config = dict(
    image_size=24,
    horizontal_flip=False,
    norm='layernorm',
    moe='top_k',
    width=128,
    nesterov=True,
    adamw_weight_decay_other_params=0.05,
)
Rows from block 4 of a small image classifier, named by matrix and row number. Rows with one number belong to one neuron. Each number is 500 + 50 x the weight over its row's rms, rounded and kept within 0 to 999. All counts start at 0. Numbers have three digits each.
Before each neuron's rows are labels from the 100 images, of 14848, where the neuron reaches its largest size: "responds to" is what is common among them. Only what is clearly more common there than usual is listed. The data: simulated grey scan slices of phantoms with and without marks.
# gate: MLP gate (model.blocks.4.mlp.gate.weight, 256x128), inputs 86-127
# fc1: MLP up (model.blocks.4.mlp.fc1.weight, 256x128), inputs 86-127
# fc2: MLP down (model.blocks.4.mlp.fc2.weight, 128x256, transposed), outputs 86-127

responds to: low contrast; head
gate.81:531512485371499528583483506581547435515498503428471526409472530558509445458420592402448528454467525488495635399491568491507528
fc1.81:405471484527524523470553524508417560398568577608518422515487529477395399604561438464532536545464483505571428519498486471556503
fc2.81:580471564485536497514420432466490529527539531440624567442483483458536608533504523507593546490491523430549615410495483487493518

responds to: head; low contrast
gate.85:497446461513555523600471517515461542459477474540603439467541535497522573497414540522440456470574583470433484390549530516580495
fc1.85:496535479517573502542554525466375457529496547477545520495578472453439453516456615531460573481489517394593550450522535514476455
fc2.85:530447510469515565485416546553511517465477471522515530522484444409528479541489563504503455459480616415566572533453340540455480

responds to: limb
gate.161:509448433454538476534498488494514543547566469558559515450518520497506486473490475542545480475549573459533536507543389487473563
fc1.161:463516516538504514485448536536494567587535475545498470505418591538550504404418591498455519494406521523574407515532498478422492
fc2.161:426475522392596593457519437539539469529462449558441523437514557472515570497489439419398593516491504530474498499555494518491417

responds to: belly
gate.65:441476440518448515481474451582456589512506470479387506458487492437537488497428447399483563499548609595516522458499563485545505
fc1.65:396532480477569538591507528480513461465512425527430534507575446488515560520433472425519442512555519466441502545434520473569504
fc2.65:578429564438439598564467523437532503460441547474464485455460477497366494554572545488548473468429583485487510503509526540468534

responds to: belly
gate.243:531516486531527569553501511485524516432518537411464456460549547513452445544486565455408454463550574515480484527556601489503458
fc1.243:573453433543465434600450479548579543520463439496505450511488503584450519424578533428436453511474519533491522522501553588425504
fc2.243:439480505545468470528536532469516513574516477454567552446460540457510533505573552580503482540423543371516556449405527466515602

responds to: head
gate.255:494456457585438484460595501519396440579568647437447538450596553531535486406471501516475494485392513532559452494464519463544533
fc1.255:546521511411534532514443513458576579447617411578477523439362404489534466527494499524445522485535468443488499531516562544578392
fc2.255:459483419535495463515498505490490487550454479371486560546555445524599487457522556531542556537466498551527474450486511464483557

responds to: belly
gate.126:515506472493536539504489419486550387450415563506521463602564564405467511495487390508406418539551578572564415548503557463498457
fc1.126:521534512448529540607410488476488474479648474594442480597481440486518487514427464513454476485519429550579446472469468480479502
fc2.126:595428504447527475546501466466503470547448660487580555525469438542484450493490515498415533515544521559460479476546448521559576

responds to: head
gate.168:422497499501411518514449512434516358574439533535522443533543561491476629513479481478499498506402506494521491539476496496519453
fc1.168:554483437572529557576567526489549625432555488465511530490535407529523436517509433505512483531515520558511530481399460512413532
fc2.168:526517461486511529499567497377495474481370556567478488467455505494544561470459623586473530533556517568493530508503475520513445

responds to: head
gate.2:457549457398451515437515542589571402471528466458417491448511467451603459492575535599585392506468565546467507516600511515473510
fc1.2:557516452509442502418498502501525510529471531454516444549631528513450418565545508497431574453495481516428497562508474513561471
fc2.2:434543467666482410441570522502453478480469513502398538553559638520510597572576568495439461512452584493460426406453539544475449

responds to: limb
gate.41:453547514524540489576481419520519512535575578502552519572563540488593545511616548509383498426549570489451551453606419481474438
fc1.41:563438518480484460533535550422558486546457457465516407543497441489384481465539470555519405533467460488482510567461517521495522
fc2.41:471473487538470566577503487512570576526472480468441525515421525489543489489506470563443589510449500510393526575569511448546478

responds to: limb
gate.117:529465537575564494514480547416456558496500553530612385475503429550555499475469482516499405544439462514438517451511513422515541
fc1.117:493594521486570481465552463512432490414592400510525490493456495569574449414475509448490517508463491484460549472497494529480558
fc2.117:576406534516569501498426527447496395494516475426508508462540543521514504449456507421541500506486511541475477500526537495529464

responds to: head
gate.141:548541456488455462479446448556448490543465550405504555600470544467520444561391468489503499477594493476520483522501466483559531
fc1.141:459492562496559439498508536397523517464501407516572422381537412528448581427399587497489408477539428415506471424517476524404514
fc2.141:500484599480545498492592436567508517581534506563527490540507509397514578426526479492542504522462494557418552466569449478556540

responds to: limb
gate.32:523510440523542480483463548576567425462593463496462521451444468518539546512490455529423522505525459535661443578533465395510488
fc1.32:513471571555512458448410526488576507477532534537568523564542477379523448508495465449549545515428415544482520459498479575544494
fc2.32:450420515510467541420627468503396477490577497574462534602528498503513540452494559582484461538467414424527522490423532545552614

responds to: limb
gate.208:390533479535584526500510469566481444520517466519577480520493384493543489480475458629477432468502507587455579497508418436535506
fc1.208:510443520493501622499538546459486484477480473495519482529446538461515527512414483459453495494533587556566521486570398498510472
fc2.208:477459525542432553509605529501489559537485409477588377491444558493533508476479438507498555434461555428507550468518505505469507

responds to: limb
gate.239:545593477459547527417521505527487430478574473483504391539573425429512558536512498584504441516450511481519463502516480537385541
fc1.239:451491464496473424499566522411525531491529489552467522437550565535489476542455490490370547477568478485461590501555451488488492
fc2.239:430441549473508608516535542505489462468500485484445413501513478540515469561463487495502573543579556468475513461528579521432411

responds to: belly
gate.123:471569583589536477534475474539469562505478475492448463431502476407542579409559476404511460478491440539514505513482408452469405
fc1.123:474530444412489519527483495421538483505543594528510516567415534560475417518450510646438479507547596465528502572527498519506547
fc2.123:461554402548496544584442427550501525521476450476486488409585451532470510430543498477467571530504372557429385413515423577469502

responds to: belly
gate.1:515529631539495565544410438485492614460541440452511463542496453493498424508423583472427521472467504546565473497508445446418493
fc1.1:510467474487456481506467526424406459499534511508477523432480486434552499445538397538501460525474479533473676390564593540593483
fc2.1:504523376400426557586517576517562499530483460541453542498560584571505459507448465554484538567489500483539539523378470454402487

responds to: chest
gate.102:505593578428552506561585492477505562493556502504468540500454438479525402541455392484498533559456563443505471573545442600553508
fc1.102:484508493596516507513487501527519490629443490551520477554519505498405567507507542508490449469564467495465514457484511402481426
fc2.102:466418458452559504517493485503459425463523462480501509546560596398459511489539532540548510586421457511456465381510505503576535

responds to: low contrast; head
gate.95:437549461401590544567452563444492413500593513423554482528462436519453401469421586485481475522489504542535492584434593481497508
fc1.95:384483562473447476490547468423549377511454596443519492518441432382492465571447503506479493580531598547519499421514513497479459
fc2.95:500523480534517501481523470572539569423485578547447540459587473419526445505504490476482493412493477427468540474420427472423506

responds to: head
gate.147:402542461500554528590403472526434551587460539469498536531483513454495581436505562504427465543544443476577509621486523422518490
fc1.147:551566454448499548552401459374446492616474461444517536409575495554466480525443496521491531437420579511538531579495477418525518
fc2.147:522586593620470407382494460574488626456536425484516560462432510478448523471449531409476507553432474498528579536534495541434452

responds to: head
gate.69:552454521496512475560525592444519541513558568424443482551531433420460510536601480572474543462514620461504484530418464514487434
fc1.69:460432542585502522486557540466497564468491591561476451612552513425470480476534507520501524480447630508508554557529520439534504
fc2.69:514529485566590555525457491382424498501600462519556496386484548509508498521507506497556519494504503508438429504565537393526439

responds to: head
gate.233:581495517593488488572576497452456391457568503404435511443517572446408512440500454525456528560542541550513532482523396429534579
fc1.233:535397485552463594436560393537480529562504417460477418487570516510538493550515479511501449498518492522565473509462493452435532
fc2.233:480452531556518666502477545483500383545543473470524518498567499416589496487484470375471485460526544504486509476550580489419406

responds to: chest; low contrast
gate.250:420530491567526496512413503560502464393512450557492580571415516542487497499481485547430492490602540438531558440588466461535537
fc1.250:525564426488551535465484448496495525409418500460520468509448495529514522608536561584516459598386471528567546507566492429433507
fc2.250:539444486482463455477471571620518522461475397524504423534565502577409502505470505480483492477482546449602581509568473486417478

responds to: limb; low contrast
gate.79:519537460474558533565437501567471457493576465443604395470621436481464539405568496563555488528500532512447529497514510493513584
fc1.79:418500487443508546567480468504487577404553505558533467542523605538503527477606578589448464468438538566490498460470516484533578
fc2.79:465503477420467493528453539510584475483497483553411465534505429550479473435426416546532478511552522419557362476491506462427517

responds to: head; low contrast
gate.240:509404441515484502561529570450586481510481526350445546476535472476474559497535384581330516429481438481473472452548578573471511
fc1.240:529466430553537551622556543558510544559479522465575428478457490478459527494554447620416556495419368527494487514533530575433565
fc2.240:482588478513521453533486549412437493465485482575463489493497444559522556523508523375539545602452461525472480406540513539490476

responds to: chest
gate.103:461478497449515478485527473550541536462488490521547560539473554423439477462495456590619428524516486481423572440550582513530551
fc1.103:501502409406498400549449467528580450454472552532517575431581495534464493535563475502605565523513507525493523402569415387489455
fc2.103:542477483554437579515519485515514492435550453476500412466548574504576534427557537466520618502507459554462506428535552406491532

responds to: belly
gate.98:410494532471530545605570534515412510521547485477541457546513456516532478570456542492509506468579554434524523517480489439459439
fc1.98:480479534536508501521413578584468421537542532461571483432496472413527433542582457503544482533449550472580490450462471500561458
fc2.98:500486491455571479563458543428426524504474444524490533537539619537452483510482548478498473493437490537490500574519470527462482

responds to: chest
gate.70:475409592538470494486470529558517477472584426474522474474555551460501521550532337531407478471521603461530541513480464421454466
fc1.70:566457473560532433526400487514511489511587516540476496460459530516387512476510494529518521500475565499509538473539498425425442
fc2.70:473467572451541445569475552578594475526536482488529461540600604498541507533495575527500449536462457508458451496519405411584578

responds to: belly
gate.129:435444534428525514565474492423503452475519473472469555521525557424557584402519506577501520443588554466544526507463547540507450
fc1.129:365539478492480452437454467577420429536487516490590479449444459549565526506497458479573465520526514405494430511556498483518530
fc2.129:547451459585479471567494549456550489455502539498434421597531466447460436512508447579438459468515610533447481509510579485426530

responds to: low contrast; belly
gate.84:459464502515505483549470516487615386561456463436535463582422502498523544424605498541517383451476440557519527434465544539555494
fc1.84:543496491452495408450474604483514445438620427529549432510452504429492462484513523526539550500468437567553443490493409526611459
fc2.84:486455467442461585459521510481464474479472482535540500494467544432403551468569571482563480583502486528480489485392572547483532

responds to: chest; low contrast
gate.150:443560504531579501492525507427484554460549514580487484524459516410459534439468497481488561563511506500486399577595577494525588
fc1.150:484558581462450596499428466528407505480549489479484502527505447500519453496580458532493460528475452460560467420516496506508440
fc2.150:457448521463511609509499480397484454447471460549523485493540505513540480555568477559454472519502538425545566442440556445554484

responds to: chest
gate.63:425525430542579429538491566529432481515583475473499466539564501526402541538461584470473527543403469430443426513427545519541533
fc1.63:477570504482495497467484411442483525486456500377477528378472475537501451526507462505456463491451491475543563511460467510493465
fc2.63:457472413498452500444551516466516456518448624518466468558489401572410547533483458581452518598425468516499497483432519433548423

responds to: belly; low contrast
gate.40:464431529511550519473436546507564474542417529420500494488486508506500503418519552417412505464486583507481486570487582498412423
fc1.40:519611477526502506556492516438431551574652480559473463458519456485569477456428474487556462478518414503471426454456481412563582
fc2.40:519495454555511484556483593540465483474443499479474513470575513400526569482473570574463454538517484467506587573507540542458461

responds to: chest
gate.218:578492533448456516500461486486505585531624472536492387496617535544526464565430553505421446523489470545551586534504622525513523
fc1.218:469495533544536368551535521507484514475454530569448450399512463487502484546535546536571446509449474539551477485461537584498480
fc2.218:417502441509454555499550453522478509575470431478577465579412520519538508524486517527515500587555497518457412434555452484457532

responds to: head; low contrast
gate.91:546476458554550490506467481451639475580585627486511486468516541352570584509574473480507570428470531458552488500462507402600460
fc1.91:576478538433426556525520608531402500443537516446481552519540474482465471481598508527493520470474472512562539489455452498526497
fc2.91:542498463408502566441443539580441499498482410426508530549484427548524502509627497510500566507450479489460514574523446589431573